A small audio embedding model, trained from scratch.
Model: 13.8M parameters, waveform 16khz input, arch tc_resnet, norm batchnorm, activation relu, depths [2, 5, 5], widths [128, 192, 288].
Training: batches of 64, held-out accuracy 99%.
Data: 39062 training examples, 15.4 epochs.
Rows from block 8, named by matrix and row number. Rows with one number belong to one channel. Each number is 128 + 24 x the weight over its row's rms, rounded and kept within 0 to 255. All counts start at 0. Numbers have three digits each. After the name is the row's rms in percent of the matrix's.
# convs0: first width-11 conv (model.blocks.8.convs.0.weight, 288x288x11), inputs 0-14, a 11 kernel for each
# convs1: second width-11 conv (model.blocks.8.convs.1.weight, 288x288x11, transposed), outputs 0-14, a 11 kernel for each
convs0.37 100:073090105134116128145155139107100148143131101130089085099115144201103071068098127112101133132139098136166127077074084093112131106197109111121158122135117140149111131103085101115106146140125129118165115128122125096125115108097124145115118102144131118130120128174148139157169133121084094154151129131195155159164105170135133127108106140164108089079153120124114126112157135081134141096157126119179109114156120120143137152159149155119142146085091144173132126116115126121133120117139094076128152130128
convs0.38 101:139179148138122128145171151107112056127131139140131140108101125132134122136128114120146148122139147069101101087114117126102100110127076109120116126107118124144164177100124133178138105124104113072114114116119078088117136117128149107118133108112129123080117131123119123145112109145173151122133127145096089114082108116127118143134118122114135101095103097099111122120069104130153158143126168142151152126141126130143157144105114118124127133135140150126112120124124117127124107130125119109125151139105
convs0.39 099:114084095101098138122134111126111140119114120094118100127111093062140155149158182166113106108138118173158159147130094084106121131108118141126099152141133130121101106119120125172126119116111099140189111160111139133136151136134103112117122151169140154176115131092107149170138111102092099141118117107137132126145133100092113118093119114121143117140148155172174123147089113139127099113101103106105118144138137132113105087129142153164112097135136150152134112122115123149146130125130142141144130119130
convs0.40 102:202184175149117111126117121085111109114116129145142143119126128164116130120126139134131127155137164189205145152152154149130109094092110107089063069082092094143145189103131099108134170131144172158165104121127113115112156128144109110100128148155166127123118105106150109149158144138148153156175138142136147114124119110135132129124118125123143123148120094098114119132125126119154136122083094089109109131118133139149144126123118133135136114091081105148138157152147185129101103127076122136149135167152
convs0.41 102:195175129146173148121142123129118097115092105065113100104116097088137120161147150145119115115112140150136142132140141102127121163140128164145158154148147119163122119131081114091102103099113090106116120171170154146136154186167128134079086104126103114140121097119139149124123146171135148132139159120124106102124099101084090079114098168177148158123131139102101162145067099119063083070109119086123105139122116160160124127156130150137110142138159163095135175159155145186158131114117110151152125135118
convs0.42 103:153156145157152171180165148148131137113140119122119125131140141132149149151133117116134174177155124172188181171106103104114120119137164155147160160145106128128142118178182161159154155148148150148136101094106122117099120114120114116125115111109128139150135129140131169161135122132136122124083097121167147127117102127129134119126133107116137164141137125124107132149136140108121147150140123144127145093098108142132122143157157189187118080097128124119111116120104125149130125124121142123147115116127
convs0.43 103:127145167145136160180168158162148120135121137173103151135111132128125135114141164148127169151130110102109116126143127096112152090118120100130109077102119095107144114126100111091092112161129143139149149180115133155132112149144117115104018091102106100129142108110124135145130107103095172168146174152136111103066090139121178163123132090099123110126127129149106163175103150148110118159149133115156138105113133127128118164150151187165134129079135163127115122130127133116139131107147123061107123096096
convs0.44 099:128151084119095107167131128111133152135160142148133123127121124123144142134114119110116171179119126149128132130141138124112148102074159158155117131132129146143134112143113101114142113126164123105092141160078111124146162112106168155144121118115092113156144191139133143127114122120125148138105090120165152162171122100142116133107159160124171165159154139122094103106139124103105112097121126119111106061108129128093089106144109118076140140125150128129101122141116125104105126141117116178162143115127
convs0.45 100:106106103105114134159138123125125139132111161156161130121159162156093090089119109111103107089121143141128124128128147107101096086101123160124111115121144144121106080137094119104109133129105128125115124080129152161112160141106133161187133144144136129115088118111107148099135140142151141114107120116147110138123128141106142152120121142125138123126112111121137117138079114139122107138122141116126104118138113144150119115122130119114141148137154165150094126183176156138153126116138153140122123084141
convs0.46 097:118127113128113096108125145121103101119128146152112119125109139140147111131128102094113096131114138116130085092114137159131121113134105116139114172168119103144150141143123153156141131164125105105100122133138139142094135166139160168117136140143111086090092110124108110116135108140138103090116135183135121127100103126107123148156131091100149161154192138147116086095130125089161106123129089078108061098117119099125142135107103147143119116109105110152132106102114104104108158150159175148130136117107
convs0.47 104:137128147128121119129124124162151124095079107133120142119132120093134110111128069127129123141113094172129125147166158142142153162187184146139123101104116143143145167148143135158106109082093144114148157123088114129151163155158159114143165134174113090126129132135153171192145092165128103097063099167144186117105116111124101103102129139158141152126151148129131145136127125079123126104111096095107108142132131088078101124140173160127098101061094140117166131171155139171164158188149091080101132106119
convs0.48 099:143160125095101123129122140133128139130128107099117128102140133106121084170162139126110117128124112162112064092123129106090127159120136117099104101105153128188145152171177134114107106126110149151159105121099142114133123153149110150105142161133102107133152141113092126124118144127112143158161162079114130088112126076129137164171095078128115104108145153122158158103147112128120122134121148104140158137153140168149121152141104141120117154131069121135147155145134137151157107157112073127143160163139
convs0.49 101:104110115155134127106102122127144129101139149141120139152164165165121107131124101121135109116105119178179108087129121112137118137115139104085098106107125096143110094173163145137140085137143125131118118146123149111158158164169114146136114128120103088133098146148144158154159149166163147113128125086134133140138116117165162145109066160172191109095118110125147167162134123125129157184161140108123104129102111145120125141153137121129138127120139153138148154159132116131112113092123129126121121133134
convs0.50 107:179110087144164144164160115117148141129111103152144155151135123132089139128111078110118135159142165106094116145134150165172161129104122117113095133135103136151103129122094106080095149150137119153148089083110130205149159138131121124113114125121152137143127145133156121116124123103132131119132165162104137140099071115145097126125133115137107121144134109110083094104115113150198180144116104106118137108135142119102104109120139137172190157099129132091071109114085114105108133098118109101107123136134
convs0.51 104:139122125165169150164158164121123142151163139152136154143124144158109120117100122132146140171155130094132127123131125122113128109082088104094102133162142122117162128114121114145140118133148156175157168134122115117110122123118102103140120108112113121116129110078101128147128125121117108086102102116122095121079085101095111073106140120127146156134124121140116122152130142125109111162151147151153122136152129108095096064101104098121091080104138131127135150145142161132084118100105098142122113110104
convs0.52 100:125125111123140096115143150110093163149169174156168173166142157154138098110112115108107088125122132113112123138105099104123110130118113097137099110139153147133126142124131128124103124080101099126121159130129103130124125107121115157117130106134139112131140160137153157174164135124153117129162131126167171090121118098129123125169139154152110104102092105141102101136129129124117136094109124127125126124128140137137145132131138119117119111112107123116118082117112101080113113132132148122122143159131
convs0.53 097:165155162122137159118125123130156111097089127061074122135148122151135113112129123132133140149180175225124165144160145104111078077060118105074095084108153151165121134123112112129147115134165134118136112119117122111152112168128117146130123117158131119122115119148114122095111094142144147168146135180105094113113136141119158135113117134121133148124109140139135142164157149158131134139115082075095116139153141107139114121133131129139124119122110111119145107125171162105130132124145153115153157154152
convs0.54 103:114107135109114135130132127127120131155167135112116159122123095097148148137146117124154147155183147113079056104088107136120115167154085101127174140080076120128142152116125083095111125120104096104116102092124138109150110138149127132141171133127135148125132140134128125127094092121119129116132153173110112129148146151086102108144120134179156129147098111127112111119104090089130115122124140147120118137104125091093133136139155179158133107108165196130122118104130130120121113110108130111142161131105
convs0.55 105:170195143108139117082096127116105122110106141099107142122125126109188157108118178169116135158134162167104094099119116109124144160153126114114100110145133118137132112130121096107145141159129124108122101106122119137151134162164142117071073122169157123114128128116104097136158135136144170113145120106140121129143116129111095112110103098111092105149159103102149151096134148161142147133105111105102122164135163117139141126150152117094137138093125130115085113098096161134104121115119129158130163147123
convs0.56 100:107124124154160100098118137106128115143131144131135151089123148109143150149120104119102099105130106137126166130134138197180136117121153142164135141124117123110134091171121134134121122122133117101094152131152112108093108085087165119095073062091098092123164166152112179161122160123128166164160150145137142114148149126120155126109100142134105108113122102126088091065115116144145113158147117134140133144138109125121098129125117125125162118119125137137125124137160141203149165160134083102125167147164
convs0.57 101:070070111089121140147171123094098117087140137137166164183157143122128105126118121140109052114131106115100124127098122154203140123130104118116137125118116125118102118156138123135096099104121117140139119164112128119113145143113120156089113139159199160140131131130140148171185102110167196150095102167132143130140134163165169115148175121133131134132134138091108115105127114119106118130156117112145150121127134136146144150121080102114126139158120145152148107103146173137138122114120118141159138104134
convs0.58 105:174183125073110133095126127113148129104104115123127141136157137125140126133153136130132138160159155139102126117110110134124103103122176155140104118125130131158154143114117116106096103127153146135144206158151130125096161139168154110117135131125094128121085072084098151168162157156122119149123129137123107114090113109112081107149139141124099083092112109121098143165122128138126131111120115133129166132128146128138093116133132145187159143142134142164150137143121135129118134123129136146154131118108
convs0.59 100:135177120141108138128131119092117081073104101109121089092131169171135080136157155098107146130077104094130153129094084092135105132140159139141135114132120162147132141174144105116124119142134141158189132140107121101136160159135116115109102090075096084122159170159164147143128115127142108114110131108138141131115149143123138105078156135144130082126107138129151140111115130149106122140113112095113121104091120129121116094112115113133153118140126139146113107130141157133149144135126127121131126132136
convs0.60 102:113090105110099136166158134130138173185167152161163133102092125112149153157124152112099141167154147175121118122121130090149127115110156137138142113118128147122077110168125142153148147103146178172195122075116153150148128106060130140126130107087100130148155166159153171129139140142123139144174136110110106078120109134128119111110118112130119116155104134111117142135118093110097118094123130137132126084085091130147112119160164160156104149189133136132135141148160157159121146152156135115124112105114
convs0.61 095:131124140110118111106131132108142110096135156150140131091084109121116125143100129132083108112148109094113112152145126128149125157166125143132111112138126157148156163125108109108146149130123111157202135104126117096105116135112141168104130181151126087095101149142125120093090110146134155127123122109107127150141146149150141142169199098116130117133127156142134142136137129149122129123134149156164177150144145120119167142133157130115144144126122095109100097095137134081071104128108141135106101111110
convs0.62 100:103097089122140173162145149158117083068078090124157103120130098105110137122087069143135134136137133138120139105095104094133184174178105111074139146150110138139123097086107115107103106096126140136146126083088119136157158154101140128149169149110117138091120177164155142114118149138135122140150144094116113139139130125117131161068100156113107097117107148128153129126106150121124132160141117115117111088109114134144146149141128130119100091141161127130121120115132132151120147144116137164131131133112
convs0.63 096:117125128101098119130112109091119102129135105126141120139123122114156149122136134109109114106128129075083142162133102123099121168148071106144153144113120136146142123132112138125115075075086101085098106111096096125108112112146123081080111097091115155108141133151153092092129111117119144131130127129127157137151155130162138133131163162189126131152142135148152124120134169124144136147115154142140132157177163110106134107118124085069175168187136087124128106073097132130130145100122090111139104127125
convs0.64 100:140141128122114121119158110089130153122115128127156136107139132087117126104119079150121109130120123113122126127110103132125135127114154153114149112107083079080135139075085113158101088101132128149141081130150131167168092119116115158176155134120131142105129096102114151133148125132146150134129131165196177150144097134141121144116147130091141134110096144152139143126138140122130117159134120128135128114115151152137117138128108116137144128091126118152120116125143124145122121098105121115122128123132
convs0.65 100:123102090102104162155129134134116098128117088138132136102121153121144112141136120072095085106096106131143118115124152112095099116139100085075092149110122125117127101135099105114137110086073100109119159144166126137136129144140104107089123098106077100096095107105113148135110115132130135106097107070170156109117140142150155165137138122170129141147151138162137120120146162138116101138135143117118116119112129117105114139112109118131164167155140151147118104101091115181153138123128137148121115117093
convs0.66 105:130141126123088115144132115140116097110116142119097123114094112121155127109151176145107119147197156072116143125156146135152127112135095081104101163106081141194170136141145115111124165152136136125146075117128112184126118125107100158124141118044110104130119094125142158162132128123127128122118128109100146152132117097094147149111102171163108121114160144117081112135138126151153142118081116131144117149159162131123121135120090097104148120129162138167143131153171190108151144105129132141115150138113
convs0.67 099:095106111137131126131107126114142145114125123123114094146119124145150099150111132109123112104109144126109154130145141143124123151097177089109164148152134138120091116129120119141109122119130093095082100107132118110084106104104114157079103125141155104106121120077098181154120159152137142126115134140129081144096142125100124106111115124154137116132132117136145174157146132158141137105108110148158102110101067081122096120143175131123145111143142082110105130148116070113107109134131117113124112137112
convs0.68 102:102119125128151131131105099103140106128114109117133134141125110146119109154189160158147125129113108128146088129152151118153176118105115134116137129075154108107121106098142135154136138192140157152153132119095156167109136085129107082086076102095109114126086115104101152139161154176133138138093090128110136154144161140126113136141105120114093115164163136139124123179176171153094105099136112126105094141094126123101124140137139098086124124111115112103103146110121116153123100124128103101144129127100
convs0.69 102:126138186168159122143147100132121096109130130148135134114098125123096131133113119136120105095104125111101116153129127117139162122145132113131161112103131137117107157129149184147130131130130118125096097123133120120100156157156173167165147155142142115112108121112110134125116101157123109131147141133070098095120133106136134115118118140151148141144143102113154103132168164143138150151135128144150170139144116113103120120141127137126095111069095143143131117116114099077108128118118114096125146150121
convs0.70 102:174151143142132135152147152143155161156149121137149125159184196224144148140138122135140152152157133136167175120080091104105136138136177139141154107106135107120129098147166154163126102139143121131129166098090104100138102080146118165140179171162143129118108137143141126138094153124105143145152176139122142157135106129108126139109116114125104126123128130143153130108157112128136127123119144118119112085102126104126107095121099106113095076077136090121150094106123066131120117105123101123115124154174
convs0.71 102:092166143128116132153139163144124115111119103132134145123138110132147116089114148121090112088125133136113115099120126106142164173187136137118116114120086100132092126115131181160083110094108136117145111167125100129113095145129170134136152177159093103150168126157165096102100112132179160161147118111146125132119134136128144127144133158147140118116136117126109106153117122139140159129125118078127142131126125101096106095147114136164165138118114161131096133117113113133137114125116117090103120132119
convs0.72 104:161146132130138152145120129132134127137123133149165142154148128144127121128103077061083111115115099176140126143110100113101087104123100136156172177151135116111122089136136133150137114134114090137169135151133117155138137113099125117150113148170156158120118159146166147159132121112129121125142137139135171202153110103117121151164144143160150130131157136123158162164142102114096097077108137133149153157137112134115115107119115119167137130129101112112139130170139154120123142146144171169147147140144
convs0.73 101:157138125089105126092140104128145126114108114131133155133137118119136168097099107118117118129114119124108106152166125116121121149144116149164185140143121142094129122091114084127140125151109105119138120162138109107126152134089102137150118131151169135130101114100134092084123100110096122152146130122123142122107107131123106118091107133126102108096132118121135110136083087135127108135109072133149131125116105104101163170171160146156162165168122095132146173174143116135101098134165128154134129103083
convs0.74 097:163119146140140142123144142137146120122112108094093117122123118116125140105092116117157129132151164125110130148158118105137128113086129142143115108129131142140170194078088097135167157152141134157119110114125145141151130111137169148160144129135143154143120092102097146143145132142142161178156127178118107111100087095096129129162177143115117116130109119140104093138132118107132102101135103116101137138135131126128133141163173149125123082108141152112118147120115142089104103096106114099115114158128
convs0.75 101:141118127134139159129108139134130141134127136139132142148117117115132137123118084095136167138116102141136100082090135120155164180140090108145107125154170157189169171110108100130133135108135167181169119141127124166136159157126125107187162136121100101102119168142121124144154123121087075113096098078100138130144145108146138154128138121136137118143143115131122133117103129133117103108099163184164150107136107145129145103115113128077098136156123106099111124144147141104103103091114098123124082122128
convs0.76 102:117128111127115100128119110121151110099120129110146131099087109120130115151131112079169129117144120116103121124135111109166113129123106098124171153118113112114141171140121106125163139135141144155160122072093125155126133126122109184145132117118092095187156131144113174153108112106109141100107127093133149100091092109168109089134111138130121179186133164175140116129144141124121102116164150130124120143163150132156105119159109104095112107172146145123122169128130125157131126125147122135101097111142
convs0.77 098:126117140135119112150121139128132131126118122077126091146113117120151125118152136148113100090119099113109103144157151125094146116095177166164201109158147142113149123152128116132101104113119129133146134102146107148101179111125107131089117144154188148151147136129120132131131117110114115096104125109128116093119115092112095076093113156137149166116108112168124102103131103099130128114115124137119126125136130148128130120136149125150087123139125131134124118092122093125186191142128083087127137120126
convs1.37 097:134120101128114118105114130147143150144107132124146131132117129092145121105141122138169174185126100169108098094082106120111081097109064072108122097104080086158123135130107096131134119096121115120155104130102132114148139091106082089155122080109098105132139146107108153136123149144113111092109149142144156127125132128111130136141119124092133088118122112152134170168103117149147141145140160114139136196164130126136118121142142135117108115123126121102124117110119088148165127135174173118123156156112
convs1.38 109:094095120142127133118112122139127147142134137140142133131112089101155142126128122128128138123153166111122154175182164146128120131159136130146131132154148129129119106183166170121118135135097074077056117125133132098099095116106102116121153174168152146157094108112119154132109136146134159161166163186123124125098099127142164185165127126158129145146134133115087106167128173195164180163155163156134132146140124127116132155152136135136158174182176175135138133142122131113112097105123144143154141120112
convs1.39 092:105134129129132125130122110101101142131118078089093096119111107098162150140135120130123132135134128119126114097102103106124136132119138172177130109128131104124100105144148151131130132127148148154150175169164130097105138151115140151141130139159124118133147147150169194163114073082132155162128113119124119133129133127144133091098152154156143129122106100123119104140118121112114121125115120090105129207206171110091081096119146143154119140153128126118121158136138156133142130108101119144129090120113
convs1.40 106:144129133148136135135154160166165155156121124130134130127141143147102082090082084079107149165159147117127147117108106103133123119111138121142144114101088075073089099101086106129129144139128123128117099092095124121102118135132137143143122123105111115105102124137109167151122109126110115127118107095159193163150111119128133124112118107137139142145120122114119138139172157180161137134119091107126134150139095107129140117093092099112140104088101105134147151150169183106092102107130152129124109095113
convs1.41 093:132143140131137125122118110132148163149140160144137151174158164161140142131122135104094108113119123135130152127104116112115106135150140112105112079112103114116121134151142147110106130130135130133132141125097130131102115105112115128161176154154153166166142137144175107114111107100089112136134112103160151121143130125105093101101081100122130110113094114126090110098131082103126152147098109136168159091127135110101158170160131133180155154141152156133142130136118094126129120134155164166131121113113
convs1.42 102:134124116114109130144159139139122086109105127135138147157149163154150166135090088134159173164153145150148137114106114095100123128124101091103129121121129128120131147118114099128132138129115124101091136084097096121092101135157150152124129139136129118134150158129154141132140157149113142131119138164137124123143157161152162145128106167150144139122118147150174180181160171158161149139132117109102124119137119087105094088118105109127154154146148146156158132131088068096115115139167137116106130150165
convs1.43 102:141141080110133109090080070092142108125120117102126131164158186160122126109132120109102134144120138134136148150115136138150119121086073087103109136154141118113155136126149143122131140144150125138129135155146115145144127104132126136127133096143126135134131103100153086095133119103111136135142143096124175129132165135152124116103109094114116131146150118126118106098064154136125126127131152155139116155182114134113103128132092116150136110112132147132157146140137135085117117131139124154135167172137
convs1.44 095:136134136116095108117147145120126108143097125145130110108144152142161137135141119113122118126119118143089088113113087099139100101094155140169150151127160149167163120138135151134098110090098120110124164140126172145159114128145120111149097099095085106111141112131116135133143143124153145143145134138152133106111125143129132139121143119087109114135104111097109124124131097128144127122117119124109097161154145131165160133120137112062121138170162143138143126132116114124128113118128154127112135116098
convs1.45 104:134098091131148148104129125107123124121126125135103089104123117139127116118113122126140113121105124120130124133141117124150180176162129123121104081078097092110143138119119156132118116142191155123165107169151152142147115122132148123122166156148123113082084099089121162151135130110103154140131142136090105080079144127091115131145123153116126125138147137150150142099118120105111128141129137129143162102117111111129119137142105079119152131147112120100119162148130103140147156126145168147176190140092
convs1.46 096:107105144140156187127118131134131105162128109117094134158126105092101134132146132175126099108104160102076116160158093101090113095083122136168182137163162150145121113131088139173128106094129146125138166136138119091069097112165167123084105170141155131127107141171158140122091108118100083084093104118141134108093098096098129146186159070085140141094104123109154141095122127127124085069144146107101093155184138137125118159130113103106107135172139112092140154152166164099100125150175140131135121115109
convs1.47 089:131132110108116147155146132109083086076084106109121142159125120159163189147136144131138124138134124069080094111116131105127129121110120133122146115125114136149154170136115139161159137129136103101096173149148118158119076075122131146119130157150127103083123121126138174147133142129091104110138137153140149145107131131109155143115144123110126101101155128150116085104136135131131129090114099138104100162165136127138127132120111105146122101098113113143131109119129122140130114134115133155146100089133
convs1.48 096:106098111116099090134143132142137095120125158124095103100094135151117103133126132129126113129136139134125149155135148152153148168140099128111125134147143120070088099136145156159141137140177151131166119140134085136114122162127110152133170149171159145134137154157134122118109129115119122098104119109106139151134125117133133161149116164127106114115115119130149111107185105088091112117095080102114132103098091138128124152133125124146159112137127130108110108092135132127159151165143110095140127085061
convs1.49 085:124124148145134127148108101132146112111096112128088080097121136090159099104114129120138133144103073110104123109111139112086083073059146162151157183162165160152143127180154164155126133142135099098133104129133134142110121138100106108151144127128152129110082083107144148133131112103102135141141101092122100122119122107113129119107118126104110126132144138118145161136137118105130124140118109112106116155166146162163177118096069063094109127135129123114097099110121144094104121123153149108122130113111
convs1.50 099:158119118122134131140149159174183127140126169156147133136135124152118099101148158121123125113099143087084110126129105089105120123134146146145193160169167172151156155118112124129106145135138148144125141131114102152126135139139135121150162151163147155112076089123110125138147154172151137116095129147091117117127134143134177177143145173150148161139121128144129150134120110137160141110116155148135134132170119109112102120150120132131115133122091110084095105093103117095135135112152195155106100134157
convs1.51 108:127122120107112118100110117128148094074077113092106103105106102100174161144124112115107094087094119139166168149151144125111091101095130159132152150116080065055097103131110102107107131114102080111155126097091089120114093123132146115116138140141125112115112100130114153117124126107079082082104120125181178164174169168151147106081106125135149160147146169159159175160141132121151132136115116123134121179169178164142112118124119110112146135137146137131128134114106073162170184177155199183151124122111
convs1.52 096:112131127146137163167153147132146153142136147139136127112130143165129102110117133144124119118118133139144156144131103117124131138113099098112098112096118131141142134133134142155131135125104081077083111100119142141134134125146149136081111126130112105111110115132144091117136141135152140149141123112161127126138149143121105109096090130117110105113119135139117124127117110098100100094105126136123137132136132145137131141157150161177112116145149166166191195182168165124136146126097109120116097097103
convs1.53 101:181155129108109135155160142158146103129130119131134122122139129132127110135106116143126109152189173177156148145143158126125112104080073089099134085109100113116105120113127146141137150128124110117120118121133142172138130117137116144100125107115130109114078091104081162157151145148155138125133122103163184178188161146126137127127113109125160141103122132126111149147168133117155151159116118109120115170177149168134166147129112137133140088077066105110117138124115125120136137140152175152134124111109
convs1.54 095:121119095104126124099116109144149063065077109116132152140106122130093113126105127130121110122109110145154161106111137128176181193145126129120170163147142101137119146094108089097114153164120112102121133160168137144131139137105133102097140144155146119123127147152136161164161134113108125105087111142163156149166139125108121131106109073063111137183123166188114138104107127117122120078149167137128142139112153144154158142131109130116150140149137112098116089103090070091097119125141161149119133130126
convs1.55 107:082132125166148164160191152108121095099092146150133128108104094118132116114124136142149185178175169174130137161134094124142121129089164129135114084108133116134158156126100115132131110104129139131095147148112152103181115160099120123156172115113097109123144150157154122146140147141133100116127127115118142106114147146135120138091095118098114133141147154163175177117154143135146125128116110103131144142121104135165188184132101114148133143134083095120140136141130132135098096105118142110101130131116
convs1.56 104:114100108110117128134106109109113141178165133110129103134131140165184151126126131132141140184148139116111128141155137137144137155136113105143164130131151137137162126131110159193177139098111107116094144130129175158127132159166139116098084119087097089098123160139153152142154162151111117102099101114173167170149140112130107120126090144117107099158151151168167145134133171136151110111161192150123083132116127118132126140132116127116127113143148152123130126121092099088100097131138073082097163172105
convs1.57 107:126140168189131149145122146139118130119131157119128114107111145152121103121147152142109152156122147131124112125135151132138154128130105119145150105124144156173152124077059089128133111083111132163152153127130163146132120106129138103162127138137120108150154112148175099116106095102111105097110145147088093140149138113103105111086105204186199194149131117094097068090098115106141094132154139117127129108099127159138150126135131109073094091078095103118135152127139132134131119107132150139160141132135
convs1.58 108:120146152128112090103104155176198150153158171161159130113119127147137110109141164159148149142139171093139140159132147150151149147179123136137146125133149144135136121118118139135119103137130128133136154140141121130158160194174178151096089086107118126129118119110094084090101088095106110083085124102132153141128111111090118092094126123146156161120110115134116132127140160127125162171152120109086094116116101120098122106091056078083139130117095105135147135132118124127127111089113141145146139142145
convs1.59 104:104110130141126115115123110142190131116127140133123098105103138178181121124168176168148082110128174136171163131146179124103132159147107120118122138150150116111074070144096132122115093113126125124113166134128101138130130137145137107132097115112100118132124087105074195161152169102087140113120133153101132138145129117125152114112134091091141157138138136123172146162138065074093138133081061102126114125166174181131144128169125098116089073080068095140118126133145146131150140104113130135089104137152
convs1.60 104:143140118117119118118102118099104138125122120123149177158170171146143105102125146137142153186155132120125145161158128113122138130107096092124135120147169177169158158181178147134112103116118130125108175146137128121098148139119102113102097104111114133133149136116131156135115109107119133129105096124107088103112087093126170157156140132116151170182170152149113112108095102098120100106094095097111133112098130133113086105104079099105100110134109120123122149160132122121124118142130113125129160135099
convs1.61 104:143124141139149134115112124121131097091102137122151140150125117129152162146132134137124110131159138113111137148155151134144127147165078114112120098125112119129144136155150181176125084107122132132107137101111148169139111135178174155083078076095086106135155171183145123126133124134141137159162175166136118108119122153152150120118103141145132123081109135151150155123150126114146161175190171154119105107095130144154130133155103112142135117122119112125122114127130141121112144147117114138140127131156
convs1.62 100:163161143150139151143143168178166101097125143142131151161177174136144152169172148148137099111106128122116140142112111111117099089118145133119115142132122114122146154171199179184190146138122115109119137157153147126132165195166137122102136134118123109083092091131139121144149158140138130092086078090135104125079091094086096084095130128126105072060071125113095120153106083117124107108076123145129122076111121082114141141092120129151122142123102140169155115146159155110120105144179155124122144108117
convs1.63 096:082100108103099096094138155132128138141133100126106124125128107092073057058072103155131087106098096136101161155122148120069127102062113100123120109126139123159161148149115131139111089092114147145122133154138143136120099115098119087128153162181160155161155125136152141167158147136100134144120142149125073083101099124123135125114124111093113112141132137157145129158167144104105158156133103117153143138137155148149122128128102092072143140153143141132105077105110081153136125112107112141108092089102
convs1.64 098:128148143128125168167176182175157140146110115124106105110100110152129102106140152141146131121135152122124148130140159140164106102061116146131098116103085137121132094163145129131159143117128138159156125141124151105116129136109126117086090098116133125134112106116144144146153179143134133147156141130147111125134149139149124130096058106100075120138113096143096125146142162141125115129096119123097096111129119125122108102125090122157110114122147138118147120100108125152135119125115141171146119130165
convs1.65 101:158153116141143152143163162126143134123112111118143156156135102064161141145146138141143140161122124162130105062081119132115089068032151158157146164131110092104093095178166145131137146120129131109091236227193162130137129105081084085112135129147171141120111092059063165133131118119114116125136135141146148138146157126128119137149109160118102099080110137129157157138184149123136100074092126141127150229214161141124127115077076073072149143136135117128129122120114110145133131139164141113121133109101
convs1.66 099:112087107119110112098102116149152122134111098126114138124122110129158144126146131114109116159146089126115157124111131114107089093113105123114129122131100123133157167144131102114149119124127140141104111121131136134101135138128134136157138129119097144175144180167162095103112103158115126137163153154127129144144129099122125093122128123151138123114114153164180191172104120164134116111135131126141152129147112098133149153140152184180114128114117128108088091110140151148124110113125146151155134137116
convs1.67 100:097090128118125131092103117131155137146159131132146139146129123136144160152137158152139106108128156080116128139138150144100085106124126160140162180165145142153119113141160147135126118129147123167152123090089076125079076129089095121109106127132120139113098110092109097105113141143129141109111127132130152136127132141202150122113104145129138136128059125165147104171127107085141121145137123136159163157145140167105094125114099111136123090145150150128142158115090145113072128132147131112107125161138
convs1.68 094:106119142138129119108126130120107161160141117128110135154145129116157130143141148151105108110129146127125106135145130130121107085102179161159129131135136138172143151078091108112095094114117162177154146115114173169130124132154148142119166153143142122145102091097103144160123125142138122125121125116178141122149146137127118106103088137098075101113105145152150155144079098093122079139136115142087117148155144127146102125143136129210091131114117158150144146132093113120124160193171161133153163153148
convs1.69 092:162137141102109117131113109148173096094099148147167158177179196220140132145146118098097120143149143122117127130141146113108110125127082103099118113138114113118110098096100096098105112127125116109103115098092109114116093083081110098108117149152133124117142144126155148136141133121125135153148139134114091051051073091088109115129130116117142144129110132145121135165173102101105096112112136131127134087127133148174164151155148127158155177153149150141148138123108110140174146131134111117116132120121
convs1.70 093:131149117108124122123120130142143163163151131142141142127137135110140135138096115128130119116126136151111105133155154152163159157153104145148122116147177187168161164166147159151138135103127137139147201188156175178180196204165165169151148118112137152125119149149146074101117120148122090082083090113130115113146145136150119157133148119138080076138123082109125116065102080109106089160160124163151151190181149158144123109110146137120154155147112151155136141125131135133143139103103133159141126134120
convs1.71 096:112118168159162146138100117133121113110108101119142148145124155152138135118121158147188164194156111085085083095124130138151158140141136148110121104125103150135162172050095121108088141122140105101118133182167174141168183150119128138104096110116115092106120157164103160160144107129113123092097128106114112086115183176153143130114107123110128128085098142119157177131092123120108139110160124104166154191182187157102153141152131108104154088145114159146157128148117105143148109166145148129142144106111
convs1.72 103:153153139125154148138114102095125105116102093095100100107117122133148141139137114079093103099122127100098106123129155162182183185162099128141144097123115125124115094146160152141137161150139114120133138124110089100097097098114125134095115133119106136176163150160113111084084120110117123122123144140095130130104107074108126135161172121104121155139141180169164137096132116098115119143144125112098080166152119103090097118114136133118144126111122102100120129118133140188160153149143118087081075093097
convs1.73 095:122144175164151145087077079100102143117131149129130140121131147128156140140127144117108108119112138116127147131148152177149136099138132115117139134129115116086112141131128121105123125178180207196147145157162129154157134151137091128099118111106139097078082109119149131099125126124143174164127137137159152139111136125139147171187213112135162152106125138125128128155114107110124133158130106137139134162139169147117114129168173159204165173175138133133108122128125125118121117100097111163154150122079
convs1.74 103:121121153157138140161163149150141105116156155161141114116135136168089099133127122139128133141154181116128138169134115096082103119099109067085100106123112121133131127105132138104082086103109090089072132125099105125096125140150128113098134153181137127111091145123096146132102125115098097084087094092111117115082129134120114152166131135141121107139146157127111135120171173140142133135130098096091105115124133132135168165176150144156123135130122148135137138108111132119139154154161154140131133135122
convs1.75 103:113145165128129147156165168168127145144132164181180177171167139116119147145079071108119130152189192154194188138117114115123131127132132136124126103110141154165156141150140150116131114085080108121121140127154148168146154106145174165139132108102110113137127121141162125145142141124119157162154154136096093077067097133134160178168130090085114116119113137165151136119135101135163135132120132142109085121118111103116146178174152134102118116112124123101110130141148172126130146164174169158146134110119
convs1.76 103:119094135157154176172116142136107116105126124111115118104094154146128140119116172176144130123146098117080163108131090111140120128128117078099091099095118084069089099096107119148124138150164149147149149138134100148090112145152142164138092113154126129143171149150151150133124138155123131119118132125117137170131124153112127139142123128091125122072116156108166146152120147128098142115134108146153083113106127151130105143146135087095160103098110143130127134143140141125147126140152142110125114121126
convs1.77 097:083104100117122123119129098083086157162142129126140158165143118106155149112132121138126132151162132109116094109131148124115141160130106124103129101115142133120107076124125141166148144153167153121111174148140137126130100123089124144156139142155148130119100124126156094106121136116072129150133145151130147153150149118135136158144127121150151137104121128127135125126121113117120127117144157139120138132114110088110103148144132141160186160179179170173187160137111119125125132147121115130117117088081